Weights of a small image classifier.
Model: 4.01M parameters, 32-pixel images, arch densenet, norm batchnorm, activation relu.
Training: soap at rate 0.0019, 4800 steps, batches of 128, held-out accuracy 100%.
Data: trained on streak pictures of flow and ridge fields, 97500 training examples, 6.3 epochs.
Rows from block 15, named by matrix and row number. Rows with one number belong to one channel. Each number is 128 + 32 x the weight over its row's rms, rounded and kept within 0 to 255. All counts start at 0. After the name is the row's rms in percent of the matrix's.
# conv1: bottleneck pointwise conv (model.blocks.16.conv1.weight, 160x520x1x1), inputs 104-207
# conv2: growth 3x3 conv (model.blocks.16.conv2.weight, 40x160x3x3, transposed), outputs 14-27, a 3x3 kernel for each
conv1.120 106 [125 179 119 125 103 180 127 159 120 121 171 121 163 148 146  97  74 138 126 128 149 126 101 110 142 121 107  98 147 180 163 142 151 164 205  95 146  94 139 138 106 121 169 116 119 108 114 158 121 107 154 155  86 165 176 181  75 100 111  93 130 119 184 136  97 190 117 116 146 134  82 200 141 161 131 110 155 113  86 130  92 134 190 108  77  88 154  93 156 190 114 187 169 170 131 186  91  84 104 112 111  94 117 117]
conv2.120 104 [135 121  72 122 172 120  92 115 149 166 151  93 120 207 159 142  89 130 137 111 197 112 115 127 137 122 133  56 119 104 129  64 141 166 140  92  93 135 122 169 113 141  87 154 114 122  96 118 150 137  95 135 148 107 115 162 134 100 138  91 122 151 121 124 101 101 126 100 104 142 138 106 119 129  94 111  64 145 106 141 145 106 147 123 192 170 167 111  98 120 125 148 106 106 155  54 125 154  79 126 119 159 149  71 139 169 186  82 174 135 109  68 123 117 146 196  65 119 128 127 119 137 102  54 171 119]
conv1.121 094 [155 117 142 119 123  78 153 126 136  70 115 130 143 143 154 201  98 137 166 126 189  94 194 138 110 138  62 129 164 121 108 128 139 118 117 162 138  88 160 168 135 126 124 176 140 122 135  88 116  97 103 106 122 118 101 143 139 113 165  93 120  71 117  90 193  96 166 102  99 138 118 137 138 126 173  96 169 104 105 129 164  44  86 194 175 180 102 151 120 157 121 129 128 123 111 139  66 167 117 167 154 111  99 127]
conv2.121 092 [129 187 165 120 115 118 103  93 129 144 187 178 186 144 138  83  92 136  84 220 124 121 127  65  78 132 137 187 105  99 102 120 150 170 147 166 112 132 147 146 127 116 136 135 105 154 172 128 152 120 155 126 129 142  75  96 120 114 145 106 105 101 128 144 134  89 125 190 143 192 100 160 227 156 122 111 118 180 161 198 109  92 143 164 107 128 136 108  75 144 145 126  91 110 115 178 146 113 146 129  94 114 163 150 142 138 202 122 121 182 125 162 100 138 134  96 170  80 170 144  98 158 110 167 118 116]
conv1.122 099 [100  74 114 110 167 128 144  50 108  88 121 185 163 125 102 137 164 112 177  95 127  78 137 133 106 125  99 111 105 124 125 127 101 145 137 103 164 116 134 143 146  48  73 115 179 134 155  72 134  65 130  94 188 160 196 141  99 153 108 102 124  50 135 135 130 119  87 164  97 145 123 158 119 146 138 105  76  98 125  79 135 123 126 135 183 147  93 126 146 176 160 117 145 151 156 141 154 104 103  99  92 129 148 175]
conv2.122 097 [ 98 207 160 158  43 133 136 126 133 199 137 107  82 114 165 120 157  82 115 153 100 121  96 150 172 102 125 129  79  80 102 140 148 157 135 173 150 162 119 107 170  83  53 180 120 123 121  80 133  89 149 115  84 148 156 166 145 128 141 124 164 160  81  76  66 128 152 157 138 151 151 189  47 132 110 154 138  98 111 143  63 145 110 169 172 149 128 140 125 143 133 113 108 124 117 112 105 118 115 148  79 127  99 136 101  93 122 124  62 126 126 124 163 106 128 148  64 137 114 100 157 117 128  85 103 145]
conv1.123 100 [117 114  97 182 129 170  73 147 151 139 135  81 107 132 112 184  98 107 142 142 124 113 119  81 122 146 122 114 117 131  95 127 132 121 122 120 154 133 127 134 172 108 134 161 138 144 114 123 146 161 154 121 122 122 123  81 154 167 110 146 120 123 158 115 153 134 181 119 151 106 128 155 160 145 119 113 184 107 124  76 181 139 160 211 171 189 198 133 198 157 137 177 182  96 122 147  82 145 120 138 131 105  67  93]
conv2.123 104 [ 96 156 133 152 131  97 167  98 110 183 127 104 142 116  92 104  97 114 116 170 145 126 161  92 139 143  81 103 159 146 128 120 113 153   0 149 121 134  82 122 105  91  98 156  91 111 106  86 102 137 155 157 172 123 137 157 137  99 104 160  94 112  98 143 166 154 129 132 138 111 212 122 146 151 127 182 125 141  66 112 121 125 120 126 109 173 107 106 104 123 105 105 202 183 115 142  74 135 133  93 166 125  94  92  90 137 156 120 122 123 147 106 102 165 117 119 185 124 134  99 133 121  94 119 144  54]
conv1.124 096 [ 49 137 145 159 110 162 115 105 173  85 181 147 101 147 116 155  84 124 149 139 104 135  79 135 125 177 126  88 134 126 155 111 121 148 120 108 137 123 148 111 130 152 101 170 215 138 121 143 106 101 133 105  67  64 140 145 104  66 137 128 132 122 134 137 100 121 112  86 111 111 133 198 146  62 142  96  64 105  98 125 158 144 126  84 138  98 147 154 163 131 128 169 112 142 135 145 155 120 157  70  98 106 118  94]
conv2.124 100 [160 157 154  83  75 128 126  60 124 189 105 114 159 109 160  84 100 134 156  97 111 123 132 101 132 120  80 118 134 122 208 124 168 140 142 121  82 123 113  99 182 183 118 127 134  91 107 143 138 135 184 123 157 173  60 135 142 129 186  90 180  63  70  91 128 180 116 154 146 129 135 112 217  55 106 109 121 123 133 141 122 171 133 145 146 110 161 136  89 129 136  69  95 135 126 183 147 177 160 119 112 152  91 139  93 123 144  54 101 135 140 139 157 189  88 128 102 116 193 115 144 127 177 137  87 106]
conv1.125 104 [161  77 123  97 152 160  85 130 117 120 120 173 106 114 105 163 100 168 127  58  69 144 134  74 135 139 145 138 141 170 122 156 162 131 110  77 193  96 100  94 170 172  63 127 131 130 105 115  74 113 118  81 157 112 125 132 138 116 128  82 152 154 132 113 138  97 141 122 106 185 126  93 124 141 122 116 128 152 139 123 174 146 152 146 107 127  68 164 120 128 130 138 140 170 164 162 123 165 146 144 108 126  43 135]
conv2.125 098 [ 86  68  71 134 100  97 152 122 135 123  86 138  60  80 106  81 130 148 127 106 115  90 130 149 163 128  80 170  95  51 125 117  94 111  96 163 135  74 126  57 104 115 135 148 119 126 138 111 138 143 144 147 154 108 114  92 122 122 152  95 144  92 124 110 148 137 119 111 130 108 121 137 105 154 130 115 136  88 123 159  92 193  98  87 104 114  97 131 148 172 100 196 126 132  98 138 140 120 152 178  88 133  95 163 148  74 126 130 123  49 121  97 186  57 139 184 219 106  87 126 110 109  99 133  94 129]
conv1.126 100 [ 89 114 168  48 125 177  99 147 168 137 110 138 122 127  83 155 134 126 139 194 187 122 110 167 124 127  59  62 127  94 121 157 167 160 134  95 141 192 142  87 124 122 172 131 116 105 154  85 109 106 155 157 106 160 138 155  69 148  64 139 143 170 167  85 147 100 136 134 107 157 154 137 105 156 108 131  97 127 148 112 106 163  82 158  56 128 106 124  93 131 116 111 115 133 149 117 187 108 153 137 151 167 127 120]
conv2.126 092 [157 121 124 106 193  99 115 136 149 157 113 106 138  99 140 117  83 156 138 132  69 162 143 125 101 114 178 119 161 104 177 177 114  41 101 119  75 100 128 122 123 110 114 188 133 147 116 110 153 146 177 130 131 151  84  95 123 137 107 147 122 160 154 121 177  77 138 145 129 129 168 121  92 166 189 106 134 175 155  89 158 115 144 158  52 134 127  92 101 138  54 133 125 127 133  81 104 178 118 187 115  67 131 165 163 139 155 133 102 111 162 207  78  89 123 104 110 136 121 104 127 111 133  85  97 140]
conv1.127 100 [127 113 103  81 117  77 152 178  57 146 149 152 127 117  77 157  97 153 123 133 199 181  99 145  99 193 147 142 118  93 127 158  98 130 121 133 135 145 142  84 182  69 140 109 123 106 169 205 115 174 202  85 119 123 141  85 195 105 113 109 119  83 100  93 112 159 119 147 168 147 102 159  88 159 189 162 120 189 134 148 145 104 130 112 176 132 109 191 144 143  98 131 150 102  93 145 181  76 175 137 115 108 169 170]
conv2.127 105 [159  95  84 122 103 143 122 159  33 139 127  91  66 125 158 161  59 119 133 146  71 133 137 130 140 160 111  71 133 105 165 154 124 186 115 129 135 116 115 172  98 130 114 102 101  95  96  98 193  93 126 152 164 140 122 130 117 148 153 138 158 100 127  88 190 129 130 128 123 109 141  79 143  97  89 127 153 106  95 110 114 115  90 129 163 145 104 189 129 149 189 164  94 124 134  97 131 134 128  84  93 108 167  96 162 114 123 224 126 145  49 120 146 137  96 178  48 108 121 142 178 147  93 120 138 120]
conv1.128 096 [172  93 164 130 119 153 142 168 102 143 128  96 111 144  70 128 137 142 103  78 118 177 133 129 167  97 118  87 109 143 120  93 114 139 124  86 146 112 141 130 140 170 146 140 135  78  88 138 119  67 126  96 114 162 132 103  96  86 114 140 115 170  50 103 106 109 193 192 114 181  92 106 105 121 180 144 145 120 142 102 140 137  93 106 187 151 112 168 141 124 122 125 147 105  76 130 102 150 144 126 143 120 128 168]
conv2.128 096 [131 107 159 106  60  95 199 157  90 108 186 183 150 160  97 161  67 124 130  94 105 104 150 145 198 118  72  95 137 129 171 187 101 130 159  37 171 153 107  99 131  99 151 139 136 111 182 102 115 164 192 135 108 160 129  66  85 162 126 102 110 137 112  90 145 102  73 136 141 133 146 128  56 119 168 118 121  90 103 161 130 193 117 107 105 111 135 112 109  99 132 161 102 148 163 154 152 115  92 103 132 118 138 124 134 185 173 162 144 151 139 160 110  51 105  93 141 115  91 104 117 150 117 117 139 112]
conv1.129 098 [125 108  59 140 135 137  65 161 143 152 207 107 163 128 106 120 118 137 144 138 140  96 213 140 146 178  85 150 137 115 201 137 141  65 142 134 160 125 140 138 108 149 116 124 130 177 112 131 143 154 133 102  94 104 117 141 139 116 116  87 130 141 117 149 150 147 112 139  87  94 131 139  80 138 118 132 104  97 175 158 153  93 125 121 131 102 181 157 149 171  68  82 153 158 102 143 128  87  87 105 102 127 117 158]
conv2.129 109 [149 100 113 134 120 147 115 139 119  89  91 154 198 189  93 180 105  47  78 225 215 114  22 166 126  85 109  85 110 162 172 128 110 138  92 108 129 139 143  90 124 110 129 109 108 137 112 152 107 149 182  77 143 146 124 133 113  96 108 104 113 127 155 131  68  85 175 123  86 173 159 136 176 109 141 135 144 111 113 162 135  75 137 113  75 163 101  91  82 126 118 151 155 194 115 150 143 143 123  85 121 103 121 139 104 138  90 179 160 144 110 160 118 110  94 128 187  99 132 127 151 108 121 181 136  92]
conv1.130 102 [142 142 174 149 145 135 183 103 155  99 105 128 170 135 175 133 109 196 102 121 147 212 148 190 144 126 150 144 114 174 125 157 151 121 153 136 124  78 129 120 102  90  73 120  56 125 151  96 121  80  76 142 147 128 141  46 147 106 119 131 127 168  79 119  79  96 101 129 132 142 178 163 112  79 105  98  95 150 120 110 161 159 148  51 136 129 126 139  87 127 110 125 122 140 150 133 210 142 123 123  68 179 102 112]
conv2.130 097 [127  77 123 118 175 123 138 121 117  97 100 118 110  84  91 121 141 143 107  97 181 114 132 111 149 152  59 107 161 148 121  90 177 106  82 108 110 177 162 125 166 149 133 114 129 120 109 152 106 144 119  97  76 100 127 238  90 150  77 149 134 109 173 160 128 153  79  99 138 134 161 100  62 164 155 118 112 105 178 152  52 139  97 151 121 154 154 158 140 149 172 214 214 163 112 130 136 174 103  84 127 160 140 105 105  95 119 167 196 134  41 138 182 101 106 138 120 136 177 149 155 133 111 114 173 128]
conv1.131 098 [153 145  91  79 135 133  97 143  79  97 126  69 147 102  94 102 105 120 109 150  88 139 157 174 132 174 152  84  86  86 126 130 129 118 121 120  81 137 172 113  74 105 148 109 110 188 143 140  94 108 156  89 146 135 128 143  81 159  89  90 107 157 123  78  91 119 152 147 138  81  74 104 134 164 119 138 104  76 131 119  84 172  90 106 176  94  92 160 115 140 117  97 208 161 110 136  84  86 132 105 145 153 133 154]
conv2.131 102 [122 120 141  89 185 133 129 146 161 101 182 117 147  39  51 171 107  74 108 109  62  56 176 161 115 128 134  84  88 127 185 133  95 145 139 117 134 121  95  64 167 166 127 141 156 113 163 141 106 119 150 113 113 178 148 131 102 148 143 174  92 133  66 129 126 104 143 115 161 147 139 106 171 143 114 150 111  91  91 142 103 112 119 115 185  86 178 143 133 127 114 127 113  91 124 110 160 146 167 131 175  90  91 114 123 165 163 153 122 129 102 193 128 177 131 173 188 119 146  83 126 128 149  88 103 117]
conv1.132 094 [105 148 138 133  91 129 127 149 113 143 146 130 151 182 136 136 143 122  80 158 159 105 139 182 139 171 128  97 137 132 141 181 123 127 175 112 109  92 199 124 129 158 101 159 162 167 139 120 128 139 136 125 143 112 106 138 175 138 156  71 138 130 125 185 111 132 147 123 138 112 127 103 157  91 138 161 154 152  88 169 127 134 136 109 158 126  71 142 124 120  95 113 102  84 130 160 137 100 111 143 133  67 100 121]
conv2.132 103 [137  84 109 144 107 115 174 149 115 102 149 145 134 128 194 127  47 125 137 133 151  95 117 160 123  86  98 115 158 120  98  70  84 109 124 104 142 166 106 106 188 118  55 132 122 106  76  66 175 135  99 121 120 102 101 120 108 122 109 136 141 123  82 134 133  85 158 155 123 175 148  69 188 131 139 127 162 113 155 140 100 104 166 125 171 162 136  55 143 110 146 116 122 104 121 134 134 162  95  97 139 145 144  79 140 110 161 152 100 176 163  92 140 132  66 122 116 118 127 111 200  94 122 171 143  72]
conv1.133 102 [107 119 112 168 102  57 101 140 128 126 137 148 124 141 162 139 158 132 106 188 158 106 106 109 123  89  81  74  63 161 180 145 129 149  95 163  74 112  84 103 133 171 159 119 157 119 136 116 109 107 165 134  94 144 139 127 127 149 162  67 127 122 120  66 102 123  94 121 110 121  99 116 156 117 110 154 105 181  83 121 163 172 127  77 120 121 105 130 162 180 150 111 193 133 123 197 144 121 132 108 127  93 115 143]
conv2.133 102 [ 94 121 171 121 183  71 120 159 147 135 152  94  93 126 107 128 149 154 143 201 155 127 157 114 149 109 157 103  83 156 167 117 140  80 155 143  73 144 126 144 107 126 102 114 127 108 153 106 109 136 101 116 171 163 130 139 115 102 100 118 105 128 143  91  85 137  65 147 119 165 115 120 183 127  42  97  73 129 139 156 134  76  81  92 116 178  97 207 119 136 123 158 132 135 102 122 125 189 126 135  84 170 131 125 102 112 133 108 142 102 188 172 171  92  89 156 135 125 147  91 141 145 121  20 150 131]
conv1.134 107 [164 154 127 118 132 188 168 134 125 121  83 141 154 117 130 164 129 111  87  94 175 175 126  88 130 127 110 137 178 144 112 139 108 108 157 166 118 110 136 138 119 112 126 122 113 118 183  70 140 102 133 115  78 103  98 107 132 104 117  76 121 135 189  57 140 123 181 120 130 139  69 112 120 145 116  84 188 130 125  81 117  87  90 117 133 110 130 107  78 135 142 148  86 111 137 126 141  66 127 156 149 141 197  56]
conv2.134 099 [125 112 143 159 146  61 139 159 127 100 215 156 143 203 138 132 126 150 165 130 116 122 154 112  89 171 132 148 149  97 144 129 143  90 118  79 105 152  97 140  84  94 117 177 168 164 133 180 172  97  89 119 157 136 147 115 125  79 174  93 116 171 139 158 128 138 120 112  85  86 108 171 135 158  87 109 118 141 114 104 106 123 112 108 157 147 121 133 132 117 146 100 169 103 103 132 108 158  85 151 108 187 201 114 142 127 121 127 209 152  75 154 170 165 138 125 152  99 126 141 128 162  98 129 121 171]
conv1.135 100 [115 121 164  89 108 187 138 103 102 158 122 105  88 160 147 128 133 173  84 124  76 150 115 111 136 164 139 194 147 117 115  74 166 132 106  78 129 106 129  88 113 146 161 125  82 180 127 102 143 202 126 149 146 116 133  62  85 135 114  90 115 124 174  86 103 166 131  93  64 113 132 163 187 139 147 110 128 121 134  67 141 122 160 130 130 114 155 109 127  91  92  85 116 194 160 121 106 143 163 128 164 118 144  92]
conv2.135 100 [109 126 118 112 136 107 145 107 136 210  67 131  79 152  80 124 201  91  92 120 144  81 131 121 178 120 122 106 163 102 151  72 184 111 140 130  70 134  83 138  83 129 120 126 112 203 143 120 164 136 123  75 118 121 119 121 142 156 121 154  97 148 113 107 107 162  86 157 115  95 175 123 130 128 138 135 104 154 152 176 116 128 174 135 129 118  98 133 164 105  48 142 100 136 127 131 144 161  92 121 108 108 158 171  79 164 100  97 130 150 128 110 151 136 160 113 100 105 154 138 123 101 142 112 116 120]
conv1.136 100 [ 82  77 100 132 124  93 142 142 140 136 164 111 122 128 162 125 124 121 116  99 101 110 111 124 121  86 132 134 151 162 180 121  93  86 151  71 127 155  95 103  79 113 132 170 109 145  96 122 102  76 103 135 124 162 156 107 134  95 192 124 133 129 108 130 179 156 122 150 180 124 161  93 114 159 116 147 123 141 140  99 129 158 183 151 156 125 125 107 145 155  69  95 143  99  84 147  83 183 112 157  83  95 123 118]
conv2.136 099 [158 126  79 111 111 131 144 128 121  69 149 188 202 185  81 116 156 140 121 149 132  87 127 163 174 126 104 104 114 144 145 147 142  74 110 214 133 167  84 118 116 126 141 204 149  83 132 110 136 104  88  77 116 125 104  92 117 127  73 145 125 188 133 153 107 157  83 110  71 123 142 105  96 116 133 165 164 111  96 116 136  60 145 113 132 137 133 130 132 187 108 125 138 110 146 120 125  95  71  94 144 143 101  95 174 109 140 110 134 193  68 163 117 157 105 107  96 103  92 169 103 178 185  76 140 117]
conv1.137 106 [187 105 165 112 104 177  98 145 148 186 133 130 135 107  85  84 133 107 106 139 137 157 166 110 139 168 101 102 124 106  99 120  98  86 153 129 171 141 129 202 111 159 119 180  85 144 153 126 129 181 138 149 121 146  54 110 134 119  84 127 132  91 145 208 117 153 103 103 146 160  91 140 144 137 149 155 129 120 151 133 102 111  99  89 192 158 154 165 152 197 152 126  47 121 152 112 109 106 133 115 135 120 222 122]
conv2.137 105 [119 121 139 129 145 166 107  86 117 126 141 153 113 197 132  67  83 142 163 131 143  64  89 170 152 154 126 143  58 127 172 123 105 119 107 139 139  98 103 138 123 115 104 142 143 130  97 161 179 113 140 153  92 140  62 153 118 129 132 108 146 113 148 122 169 147 116  53 128 107 148 120 141 151  88 164 169 122 113 106 114 142 164 111  69  73 137 122 143 121 131 101  96 127 113  85 100  74  99  85 111 137  98 130 119 105 125 111 139 149 127 103 112 154 111 131 113 132  87 170 110 116 135 116 140  66]
conv1.138 093 [113 189 153 157  97 173 125 110 124 139  88  96 185 177 118 211 101 139 196 147  99 156 159  87 139 133 150 116 143 134 168 122 124 124 139 159 124 103 108 119 106 111 160 173 132 118 164 116 105  83 125 144 165 145 177 160 111  70 208 207 131  78 115 113 119 126  76 140 197 156  98 127 127 143 136 128 154 138  97 110 163 156 161 117 154 121 161 148 112 107 120 128 189 119 171 105 142  97 112 115  68  98 194 139]
conv2.138 092 [129  91 133 130 124 111 104 138 118 133 121 111 126 133 157 146 146 126 113 102 152 204 121 139 131 133 151 120 115 158  93 128 122  82  77 136  77 176 118  92 146 150 106 131 123  51 135  93 141 142 102 158  65 144 141  75 139 106 102 141 137 131  95  89  62 175 121 148 113  91 122 124 169 138  90 154  70 134  99  77 156 119 130 137  90 127 149  98 144  87  99  96 177 120 118 132 109 188 116 109  72 123 135 104  97 146 136 103  84 179 138 126 127 177 133 153  95  92 150 164 131 104 103  90 130 111]
conv1.139 095 [157 125 103 119  99 157 109  82 116 127 164 123 158 116  77 154 133 133 106 130 142 131 146 181 143 166 167 122 122 126  53 118  94 165 154 131 151 105 102 124  43 141 118  87 130 144 109 152 165 106 150 146 104 119 106  89 185 145 183  55 146 111  95 158 141 110 146 161  99 160 131 108 151 136 176 161 139 127 161 135  99 143 121 112 110  97 114  95 116 113  97  83 134 201 146 102 108 164  85 158 139 137 122 143]
conv2.139 101 [124 169 184 112 190  79  91 119 107 129  69 156  59 183 166 127 135 143 124 146 127 129  73 142 153 116 117 108 163 158  95  86 139 154  88 136 104  81 156 111 138 154 119 120  97 137 100 138 166  89 117 128 141  69 125 150  89 150 117 110 103  96 124 122 155  88 166 106 178 142 193  95 150  90 114 143 147 120 122 133 159 111 138 132 151 143 144  78 164  96 155  76 109 100 157 106 181 140  93 124 139 112 159 128 122  82 126 108  94 178 125 142  98  82 121  84 131 138  94 104 128  97 138 139 145 104]
conv1.140 097 [ 65 134 141 159  36 114  97 156 141 132 148 145  75 127  90 125  95  60 107 139 143 124 108 131  69  84 131 172 145 130 161 135 190 152 134 129  98 139 144 157  75 133 129 133 154  94 141 116 111 114 109 177  97  93 147  96  80 143 141 131 116 163 149 160 115 126 131 127 152 108 113 111 100 180 154 119 170  88 125  69 104 133 115  81 125 130 127 112 101 184 126 167 106 181 110 141  66 119 141 157 167 111  91  88]
conv2.140 096 [113  68 105 164 142 132 130 141  85 122  58 172 107 146 161 143 136  87  83 127 153 136 106 120 185 128 146  97  80 101 150 197 138 152 121 118  83 127 122  98 151 150  93 121 133 144 120  98 124 131 150 116 102 195  98 141 138  94 122 151 141 141 158 130 130  73 135 180 151 121 114 132 132 164  35 148 169 119 104  97 135 159 130 140 167  91 101 136 120 150 128 131 130  77 164 117 153 102 138 167 113  95 133 153 152 121 108 155 111 157 146 130  95 161  80 173  72 109 103 160 148 133 118 122  91 103]
conv1.141 100 [141  85 153  80 154 122 166  74 141 133  93 132 127 126  85  97  81 121 103 123 195 139 121 123 179 163 120 163  84 121 152 111 114 166  90 124 129 164 131 153 158 132  69  93 107 145 109 164 150 155 147 123 141 134 154 141 138 127  97 131 108 200 169 136 163  98 133  98 118 113 120 106 141 127 142 121 103 107 105 137  98 136 146 108 142  64  88 148 148 115 104 141 121 135  87 108  91  78 136  85 105 133 133 112]
conv2.141 100 [ 44 147 169 136 161 134 105 137 107  66 127 140  55 124 134 135 114 106 152 118 145  55 125 171 136  60 134 124 128 131 101  81 156 196 123  99  85  71 167 156 163 134 172 154 109 132 132  67 180 184 174 140 144 131 100 162 151 134 167 123 170 103   5 130 193  72 104 117 108 134 118 142 148 154 100 116 153 122  85 110 159 156 127 101 117  96 151 186 155 116  83 183 115  64 129 140 154 140 138 111 163 107  82 146 105 157  98 113 120 111 112 107 173  88 154 103 140 134 105 123  92 127 118 150 114 150]
conv1.142 106 [ 92  69 187 146  98 105  64 154  67 112 153  97 148 127 102  95 170  69 129 105 124 119 120 135  81 166 156 116 125 171 119 140 153 104 160 112 166 138 154  42 104 115 114  95 114 162  65 158 118 167 134  95 113 146 131 110 166 102 102 154 129  93  89  76 140 118 170 116 155 154 159 139 132  90 117 150  58 121 116  99 125  91  98 131 186 141 146 127 111  54 124 132 128  96 148 126 129 124 156  93 120 105 140 113]
conv2.142 107 [136 146 118 193  85 120 160 167  48 117  97 140 155  85 130 126 187 131 146 142  99  55 144 120 147 170 143 123 195  72 119 162 156  80 108 171 139 115 131 154  94 164 151 147 122  47 146 171 123  98 129 127 105 158  99  90 112 162 142 142 118  99  93 110 131 131 124 134  90  92 108  93  88 154 118 158 152 153 160 111 138  69  94  87 114 129 161  93 148 142 169 115 128 134 129  93 131 108 110 109 136 171  89 164 124 132 186  74 161 138 132 127 186 141 143  89  80 156 154  92 121 185 124  62  73 165]
conv1.143 096 [ 99 103 152 132 130 141 148  97 113 158 155  83 158 165 181 125 133 173 114 164 125  86 114 119  88 118 166 212 159 157 142 146 141  81 106 100  92 101 135 146 141 166 139 151 132 197 158 123 118 116 180 122 147 142 126 161 194 112 136  43 177 142 168  90 101 131 108  77 151 127 125 107 160 120  92  70 136  95  93 130 142 137 127 144 130 131 161 169 107  92 114 147  92 130 111 117  78 145  93 143  84 133  96 128]
conv2.143 104 [105 127 129 173 122 185 139 184 135 113 110  57 154 113 143 159 114 156 211 155 216 122 165 135  79  87  54 170 161 110 178 156 123 131 106 168 198 139 143  74 190 126 128 155  99 101  82 130 130 138  92 115 119 123 126 104 164 137 151 106 136 142 119 127 143 163 150 137 132 127 100 120  78 144 113 151 139 145 129  96  80 105 116 172 150 130 143 140 149 150 116 124 161 158 141 167 134  61  98 181 151 114 166 130 163  87 143 100 101 178 111 102 168 154 147 157  80 113 190 205  91 108 102 107 109 173]
conv1.144 106 [191 195 130 111 113 117 139 135 163 124 137 120 108 123 119  92 108 184 114 111 117 110 152 112 102 124 108 119 149 172 134 128  93  64  97 125 155 134  94 124 135 121  92 116 158 208 124 104 178 189 116  47  98 180 119 148 126 168 141 120 102 151 121  98 102 185 107 102 193 143 124 113 107 157 113  97 156 110  83 117  62 118 140 134 111 144 102  94 172 121 173 108 105 137 116 162 106 130 112 164 111 103 136  70]
conv2.144 100 [ 65 153 110 166 155  87 164  64 104  45 127 133 132 127 108 106  93 107 201  87 176  93 106 146 133  92  91  76 119 126 177 129 121 168 103 103 150 156 162 113  97  94  83  96 149 127 124 117 193 110 179  75  75 179 129 154 148 155 134 104 154  65  87  73 121  82 137 141  84  60 160 171 139 118 120  94 125  95 134 152 141 139 108 129 140 147 133 115 115 118 114  95 185 136 126  52 198 122 126 104  93 151 122  95  71 195 108 140 123 129  97 193 158 118 145 125 121 126 121 122 144 148 103 132 182 112]
conv1.145 098 [ 88 172 103  68 181 129 133 103 147  81 181 115  95 112 104 139 143 119 145 156 168 135 143  89 113 108 120  83  98 109 137 155  76 150  68 131 108 110 123 112 148 151 139 116  92 143 108 156 137 117 107 151 154 133 138  69 151  90  96 169 137 119 143 101 148 132 102 129 193 196 123  76 135 116 166 114 155 118 116  75 154 139 147 171 163 144  91  25 157 156  67  83 153  46 136 170 148 133 128  88 107 142  96 108]
conv2.145 097 [162 183 154 129 131 130 125 120 104  96 227 210 137 173  57  70  67 112 139  75  84 227  84 113 163 121  81 102 157 127 113 162 156 118  82 149 106 141 133 144 145 126 109 187 108 143  99 138 117 141 116 135 109  76 174 132 137 156 148 100 108 101 120 106 159  94 122  90 112  63 122 131 117 120 171 124 210 116 125 118  83 105  89 124 131 151 111 142  98  59 118 154 142 178  70 144 129 130 117  79 137 119 106  95  99 154 142 105 143 162 160 147  98  90  99 139  82 110 146 170  87 135  97  88 140 132]
conv1.146 101 [158 181 115 139 154 106 162 121 146 118  99 158 108  82 155 126 177 162 114 155 121 133 165  93 141 144 147 187 127 111 119 149 166 153 195 149  55 191  71 134 127 161  81 116  82 128 155  96 167 127  89 128 109 157  84 119 119 187 127 105 114 134 130 136 104 158 158 179 155 126  80 168 166 103 166 141 147 154 136 132 165 167 107 160 123 150  77  99 109 172 131 142  82 200 154 176 127 135 124 118 121 128 120 145]
conv2.146 103 [ 91  46 131 117 198 102 113 119 148 143 162  75 157  97 143  89 125 136 145  93 147 157 132 153  72 173 142 135 159 133 118  80 113 113 165 125 134 145 168 107 141 115 118  91 100  72 125 144 138 121 110 104  92 161 117 129  97 122 152 105  82 134 124  84 112 108 146 179 106 124 123 121 153 152 125  90  88 117 139 154  74 165 137 100  80 126 134  83 148 119 138 114 110 142 182 141 143  74  95 113 161 131 129 105  75 170 180 165  85 124 129 163 120  71  92 130 152 148 130 159  77 121 132 168 121 113]
conv1.147 101 [145 116 117 149  90 154 107 114 135 112 120 105 126 181 111 116  99 136 118  72 115  86 136 161 111 125 100  70 147 165 208  96 133 146 224  88 100 130 125 150 140 119  81 126 118  75  84 181 157 111 138 147 144 168 157  85 110  85 166  99 142 104  97  85 157 139 126 105 129  95 163 129 126 145 140  86  88 120 167  77 134 121  89 204 142 121 131 170  85 148 154 179  96 119 156 138 106 113 139 112 101 131 146  49]
conv2.147 101 [153 106  65 199 152  94 103 152 104 106 133  80 141 163 169  90  83  99  91 131 119 141 121 111 143 146 109 153 168 113 131 125 121 166 146 103 112  97 125 111 130 172 122 131 105 112 130  92 195 148 114 169 118 178 168  78 162 120 135 135 154 148 128 145 145  76 153 138 139 171 178  97  99 124 113 211 136 100 142 155  85 145 103 132 109 144 124 122 113 104 187 157  91 172 133 104  98  95 146 117 166 116 180 131 155 125 119 142 140 115  75 166  81 166 160 128 130 123  78 109  71  60 136  89 193 125]
conv1.148 097 [107 140 120  95 133 102  81 110  77 186 145 119  95 135 115 126 111 152 165 145 156 112  76 173 172  85 110 117  99 103 131 144 101 109  89 183 154 121 112 148 142 101  93 129  99 103 134 122  95 124 128 130  85  98 122 128 137 158 174 102  82 127 198 133 101 131 133 120  81  78 124 117 109 105 150 111 118 111 133 124 108 142 141 115 127 138 160  93  98 132  74  67 126 203 144  72 114 141 101 129 153 156 107  81]
conv2.148 100 [148 106 107 130 124 130  62 180 183 109 137 129  72 101  96 133 151  71 125 150 111 167  98 120  88 143 120 158 164 121 181 120  99  84 160 144 127  77 148 119 180  86 147 193 119 101 146  87 172 132 120 168 101 146 138 152 104 146 150 152 153 138 165  75 193 157  95 157  92  89  93 155 113 146 139 168 115 147 100  63 126 135 112 130 139 102 170 184  45 153 161 111 143 123 113 142 121  78 141 186  91  84 159  96 162 114 146 113 116 102 181 191 124 191 131 148 140 137 133  83 115 148 111 114 151 169]
conv1.149 105 [ 95 198 104 116 162  91 115 170 164 161 162 149 153 114 160 111 124  91  91  88 116 109  85 162 144  50 112  73  54 160 188 149 141 128 137 123  67 104 145 115 116 137 125 162  61 158 124 120 153  78 117 115 110 160 171 125 109 135  93 109 159  99 113  68 125 143 127 148 134 136 144 114  87  78  56 109 101  82 102 174 118 126  73 131 144 124 162  76 139 101 135 144 142 119 159 120 142 208 161 104 169 134 118  88]
conv2.149 102 [115  92  91 170  93 151 113 151  93 126 159 112 122  81 158 152 153 123 151 165 144 126 123 133 127 165  97 156 114  98 120 195 170  28 126 161 171 111 105  85 110  86 103 156 105 142 150 160 127 134  83  94 120 155 122 103 122 143 113 160 111 157 172  59 111 114  51  88 184 156 144 114 122 150 182 128 132 145  49 143  92 202 151 151 180 110  73 122 109  85 131 123 152 130 145 147  93 148 132 115 100 110 110 110 162 140 170 147 130  40 116 207 168 110 134 179 148 101 155 157  59 153 154 129 118 126]